Weights of a small spectrogram enhancement model.
Training: normuon at rate 0.0054, 19100 steps, batches of 48.
Rows from block 10 of a small spectrogram enhancement model, named by matrix and row number. Rows with one number belong to one channel. Each number is 500 + 25 x the weight over its row's rms, rounded and kept within 0 to 999. All counts start at 0. Numbers have three digits each. After the name is the row's rms in percent of the matrix's.
After each channel's rows are labels from the 100 clips, of 14976, where the channel reaches its highest value: "lies over" is the class under the peak. Only what is clearly more common there than usual is listed. The data: babble in 24 made-up languages, each with its own sounds, syllables and stress or tones, from a formant synthesiser. In brackets: how many of the 100.
# convs0: first 3x3 conv (model.decb.0.2.convs.0.weight, 192x192x3x3, each kernel summed), inputs 0-63
# convs1: second 3x3 conv (model.decb.0.2.convs.1.weight, 192x192x3x3, transposed, each kernel summed), outputs 0-63

convs0.171 065:503525524547476487473475512503507525515520449493518493457498475489515535506506524497525490507522474477506478486507473516499541477497481481512485528497482520506529467541538490515493541520517509
convs1.171 059:479448455446492499491498490481510496458463471481503453494481553510485498492478498506512493527450489550501527501487515486475477517503518529504489502544494510503474486505470498424487488506505506
lies over: /aʊ/ (31)

convs0.115 109:522487497492454477510474488510455507488504510453548495499521517491504495545482464523511498505447517540521514487515482506505529526519519511470519494455513496480445542505483500468523532497471510
convs1.115 106:566462496513510484500519466514526485495486515501432499518495491480466510490522490484519464518505464497464463503498511466516485495516489478507480521489481509505528473514486516555467466471524492
lies over: /ɔɪ/ (46)

convs0.125 101:449468525516520493479510464507466462493505532527490480573479498450492485469514513504478540500502531475500500508512492553487466483525525495530530494519520545510514497536481502444496487514459544
convs1.125 068:528456489478505461524550534493524506529493484473492521475524520517542511470483473511531505494540483501440549517472520467515503528446479524448507530502462475479466509502485474502522514477520502
lies over: /ɑ/ (32)

convs0.122 102:419418529535491478472505476496485457485491535534479477566499497486487485530475494497518499474523540488499508502542508530489470481508518531523554460479503484496507486537503489490492485511492500
convs1.122 082:538475468541536450546524563501541537540508460467500508465492523527554501444506481499488503499495490494504532503480515468499501529485498494478482524543493533512475483486518486515507515522457539
lies over: /ts/ (32); /s/ (25)

convs0.167 110:496541419519476529501506486513487499494501528515520526536516481475485501524508495513464504478485547510460486468529520495516519521501499520500512498508506526493510487492472542525500508502544497
convs1.167 107:494461523491504476491518511529533505502491497542453423525529502510514490498516513524494484489501492460520529530497510496500481461500529544504512521487518521491489503511514460509485496460501490
lies over: /ɔɪ/ (27)

convs0.127 135:505574412515484476478492487478484495492482473364510499486497465488491490501486494506497516506447496513529519525503517491525470512477512507486508502512514495510463506498516523500499462495506503
convs1.127 115:504478484472514515500514503531507472495534521537503510488509520527509532507465533507462498519556506516503469462512496496478511486523506493503500500481531495504521483519515483495489527461496483
lies over: silence (65)

convs0.121 067:483482497480489483489463493467492487505490546526548513505509497483514482518493541457526545485501500485474478504514500518503546507487490503505515457477490519470496503492530517481510507493495531
convs1.121 085:511514524502543488522551556529484527537478489520482480520481485528464534498466493495509451503474513505478521493476506539472487442480526525544497514521477486471506471530498497487484504483568512
lies over: /k/ (35)

convs0.30 128:485426478503524556499463482475483491459515459531561498515532457494503485520508545507490539507523511568494491547498505477487500538503531496493474503479494499511492508512479497515528471492505521
convs1.30 108:510573529500495492512514500554558503505532504492442492552498506513511538445500460533534478518481499456519518497491523507525502433490483470496513494503502507527473502483504535465475506518474487
lies over: /x/ (51)

convs0.15 079:523519510452493465492491511483517520510463508470518510452497518503500482474514508461529486471492509527486476519490499509513515435508514500491494493511519501489486456456495499446496502528467508
convs1.15 081:517473503531497529529504472493490497496518510465505523503461491531498559540502453509458519529493499460498463513514507510505481536495529538493512462476487494526518495561545514524517494510500505
lies over: /k˭/ (25)

convs0.9 091:509531523496497499489477489510493544503475477489502498461511507446493519444510487499499516504517492502553517519501496471499501514491462508534486534491473517521542474496495510522483520493435498
convs1.9 103:512570473483485501546473496493523470503548492486513496512517496537454489531461536531526512522459499473462474475485521482512486506492521505446501489530517452491483553477518523500497487493536498
lies over: /æ/ (42)

convs0.52 120:471498517496491511510480491523491510513511527507510508506522489499495512514495512508517518509529498503546520497519474513520513502505513537514495492490512501514489498513551514542521502505535529
convs1.52 064:495482467492497482492515493501515481501469501482499489489462508517529516504522488463484487497470481496420473519499480474498504543508498470484480507486485480506479539488493487448515543494511478
lies over: /æ/ (26)

convs0.5 131:527480502480503490466484507466490521516483526547576519545474505517497515474495514464470488468443475508483496453483482506482489558484481485473518539523495479482453451499459470530496517508474506
convs1.5 140:493539496487483514525477517516507497504568498432460512473516477503520491510516495524505530536516508428534523479507517505504504443505526510486496456459523537540490563493527507481530508511537478
lies over: /y/ (30)

convs0.150 083:510514520488506543512488471527523472515506540498527542469528498522504512522505527476487507509446501454488465547502534501487504495502489468510495479500474515523503461490570463464509512492505500
convs1.150 098:493511525523525494468498478519527509489509515542491496532466531471478522476457486516503506473518476497495480482497490497472508522473531494514502542477492471507502495494472480467487544510456486
lies over: /ɑ/ (27); /aɪ/ (26)

convs0.132 117:479510504510495502483482463489484506543504486579563497558481471513500501487479521537508539489522474461500495508497535502486493492488459522509526524508494519497524496497492529500512509533488527
convs1.132 080:514499534522555490498540547484489521500501496464505499481492519529520497504523471498504503497477521479457510514517441503547524451511502496499549472503513442504495497473560468495442470461491464
lies over: /aʊ/ (28)

convs0.173 095:523556559549478496503500471505545510488488478484503516518511532513482487499524500511438479508491520487486472504539529478495514493510528497508510500499493527501462491525537480491502531468497447
convs1.173 084:493462488430504493462496503486454513495488475551518471480509474476502472472476503532527513500507475492520570495497497531544470493492520497509532518504496508501498484479496504509464434525490529
lies over: /ɹ/ (40)

convs0.191 109:459523475520490492505530526540498489512481479493473495481465483507492519545494467529488480479505474485520489464508504499494506467508503502502468454487461495503500483474523511444502485463556515
convs1.191 116:500554471481493491487473499469501514471488489533527471472499513486506498534517505497552451499500512448485506520489506520496519523506476503507494476522513475499474517521533469540502486533466472
lies over: /p˭/ (25)

convs0.163 117:481506477500491493502513505522513525496492472522526491458496508505472478486507506531505548476493507500481525531477462456515517495506483493541505542495494495509421494498464490475469497508489521
convs1.163 116:523508482506525530493503505498511498488518526419452501469490513492519547516486468494491476523486519461550465507478495496483498533490485491485491514486525498526498562501560476537517489491499487
lies over: /x/ (25)

convs0.190 103:501498482509500476493501512498500481477468497445462503535480494497483499536496546520488535484462484513512496490495478516537537456466495528476473538521516509480476504498487517502516475450552520
convs1.190 095:486551490494478557513545479513489520496509498540549478522525475472516497481548489503542513494522490517512536505507509473500495531531520503535518500465501489513506533530487503503490477513492472
lies over: silence (59)

convs0.134 121:501528454484486517505497511505494491497512527498585524467489483518513518498492490507495522472456501520468455518484483519495518538492511494499513568484515512499507503511501491547510445520484524
convs1.134 127:505459535504550478494500471482524486448497468533430473544491514477489492463514474506517509521497529497528515479505504505529491483507509506494507443524491503491460519477502510468510512498506492
lies over: /f/ (42); /θ/ (30)

convs0.41 079:498422497487503541502476500490494462497482491541483500553521506461498496487523532498502531504505511524495512504489510520476473502512516498469490481500463522540502502480522504522505465471498484
convs1.41 089:506513460518477494529515506492547488471518503482416492459496489490517508483475528504486508519573516500528495540517502502473496543486522497539496504509510490547500559506489492492490521485521507
lies over: /k/ (30)

convs0.82 079:533518453469488531509508517461476539476481491484526510491519500504498546461512508488496506455480499490529526476504518471499506474474454541514496501518504490506493459518532487556507552464427506
convs1.82 091:492486508504505484477553485472516514506486483492447517507496545488529513518465491500482510517483502472479519513537500465541489526506490509498472527516508480453530529472465488462469460488511503
lies over: /k/ (37)

convs0.33 104:477582418489493479505498484486502514485484464540487458454521479492495495503493521506512479522475473528513507501515485485507503525495493517483506506512506515493516530484508512492490524496511498
convs1.33 119:466499538521520504494498516480484485481509535472503512479518506524517499512498527501487520450521508525501472541474519541472520493529473494534496496522491498507515484539495474512484501514481538
lies over: /ts/ (37)

convs0.24 082:511467522501481502510505509516494463484487538561469518512491484521486530497509483516495528499504524538504502454473506506467483519489514521468526461472465530504463478510480513507518486471504537
convs1.24 090:469536454517517504476501490526527512505518481462526466508498475478522498481505513492505493481520512447531485514500504485500502513514479486540447494475501495498495545501488484518501500478462477
lies over: /k/ (36)

convs0.6 119:479513458485513527489489505452498495466474524521531496586488462490492494480476510517503500484480519436493465463505512521496494566504496521502516538499501465478494455519466483475501461512462475
convs1.6 133:566492523489533492524514496517526481534512529497451513463529538492538514478535517493475501498555466492550512491497484539474486400484516508469465501496515507516461534538480514514498490530500520
lies over: /ɔ̃/ (33)

convs0.129 100:523539508529456552516490504518531488494530484499511507494489490501505495470514489489470524516422539470525462463490512495513492470494492474467504510477531487484482540527486507508488452503545522
convs1.129 111:480481459498524473515505477465491496480509516457462514492492498503473492552468528521529470532562466511497482550496493509456477505506486477508474511497496530491525484508444486494524545507504507
lies over: /p/ (38)

convs0.63 082:471471511513513523495499519514516501516493569505490511513513501520495502507520544511519495530523482500564500511496469513508487497488492516517504487461487509513504510485557506535503495501529503
convs1.63 088:491467502502508526499507492487498498496487450538518488526494485499491505506493497495504522515471485510446516502493503507498496497516499514470514483533520522507486443506437491443524519520506491
lies over: /æ/ (25)

convs0.86 097:506511492490473556496511514509500478483506472468542501485496495513525494539505508477507500496515513514465482514476493504497496553518500519503505503528479472510463506488475489527511497493503491
convs1.86 127:481510499528500450550542475455496480539530513518472493465484528491534509521532516491503461505499475494511491560494537465482472477519504500470475488501496500504555473514489509486512529544500521
lies over: /k/ (70)

convs0.113 083:521481523476510483502536521494475514458488478509492504546493528507471477499509507490472548495506482494517512527473497508508480543506494499498495472486491518477566527509541521511510538530491514
convs1.113 080:452493493519497511494508487477511466533493547483541507511508479537487509512463517521524489499503454536508499493540474464438523456547503538511513529474502482519504470493494511498457484493537454
lies over: /p/ (28)

convs0.29 116:505575396486501477493491491467492496493480497405505496389501462506498490497504510495498502488479494481535509468513518511492498532476510486490489475481466478491496539469459477470511484486488502
convs1.29 141:461438505505512498482490525486458514473469490553512460565507467473473498480502514473529523486488524493452482502516520533499524521509482509507514471530529506522499441507477520498502505483480532
lies over: silence (82)

convs0.189 139:517538520533508494517490522534526450483516464472525514503486503518481533531508474523499465508531468526528458499508528520465494455505510502517515513432487497508558467493547510471486477490529515
convs1.189 119:472502492468459522483501497456488513495501516511454469472506497496519472476499533509516540461489524530498532499482511509528517530520520531507474477520522492484459528539506509555509529490501497
lies over: /x/ (31)

convs0.142 071:504492490507487478512493493466495514510498526507458469491506516502514499492519485508513508491493516493471524549501528511482443472480478512520563463497515532483540475500527508527520519543496514
convs1.142 079:507483477467505501489513516511535501468534487481499519510485518536554497497477473502468489489497495513549457456432484465535515494500506455497487475501473478498488532481461483485487514505497488
lies over: /ç/ (27)

convs0.87 098:502511464496462490511524473531512444502495546504487499532476547496504541481497497516490484482495516488490503485500528505505472471496525524503496487512482488489532389515514499469508460505517517
convs1.87 111:512487447500522524526525521469505571520512512473526529440533485532541534505487502498485476496514507508499507493520479505517512518501498489457486528480511506483469547514489514497501497468471489
lies over: /q/ (39)

convs0.131 096:436478529518489523467516471518481506484515478549504502545518458482529489536505545516536513482517508471489504533499520530502494458514515499548523477519514520521486469524495523449474509509506504
convs1.131 077:532496481489551487508519522510528506506516494445487473429467528521508495444518471513483517504520503509494480521484518449495495575490462504462511515507472469524475532496538463487482509465496519
lies over: /t˭/ (41)

convs0.23 076:482519495494519520528473511492507487467506506477563498496494477500481472493488490498466503537422494535504507491536502516524479514471532514515488536502504563475469476507434514477510483520515508
convs1.23 078:504502509474417463467498491496519495509497535511436506470475542484508529451488503495510476482482518461512484451480481516463513549505484491499495474460504470505512485469539444544488498514495500
lies over: /aʊ/ (25)

convs0.105 110:504487471466493496510504511506504470519470521490488515614507492527486500463499476492492494494488502467493467496510547504482492494494511505497497527494496494462516525517516514517470518500504483
convs1.105 131:511489474523535520541508481515520525492514498454452490428513554476512469494504506503494511485524478488490497492493448467509496494485506500519479462493492544536532511493465485513487508492507536
lies over: /ɔɪ/ (25)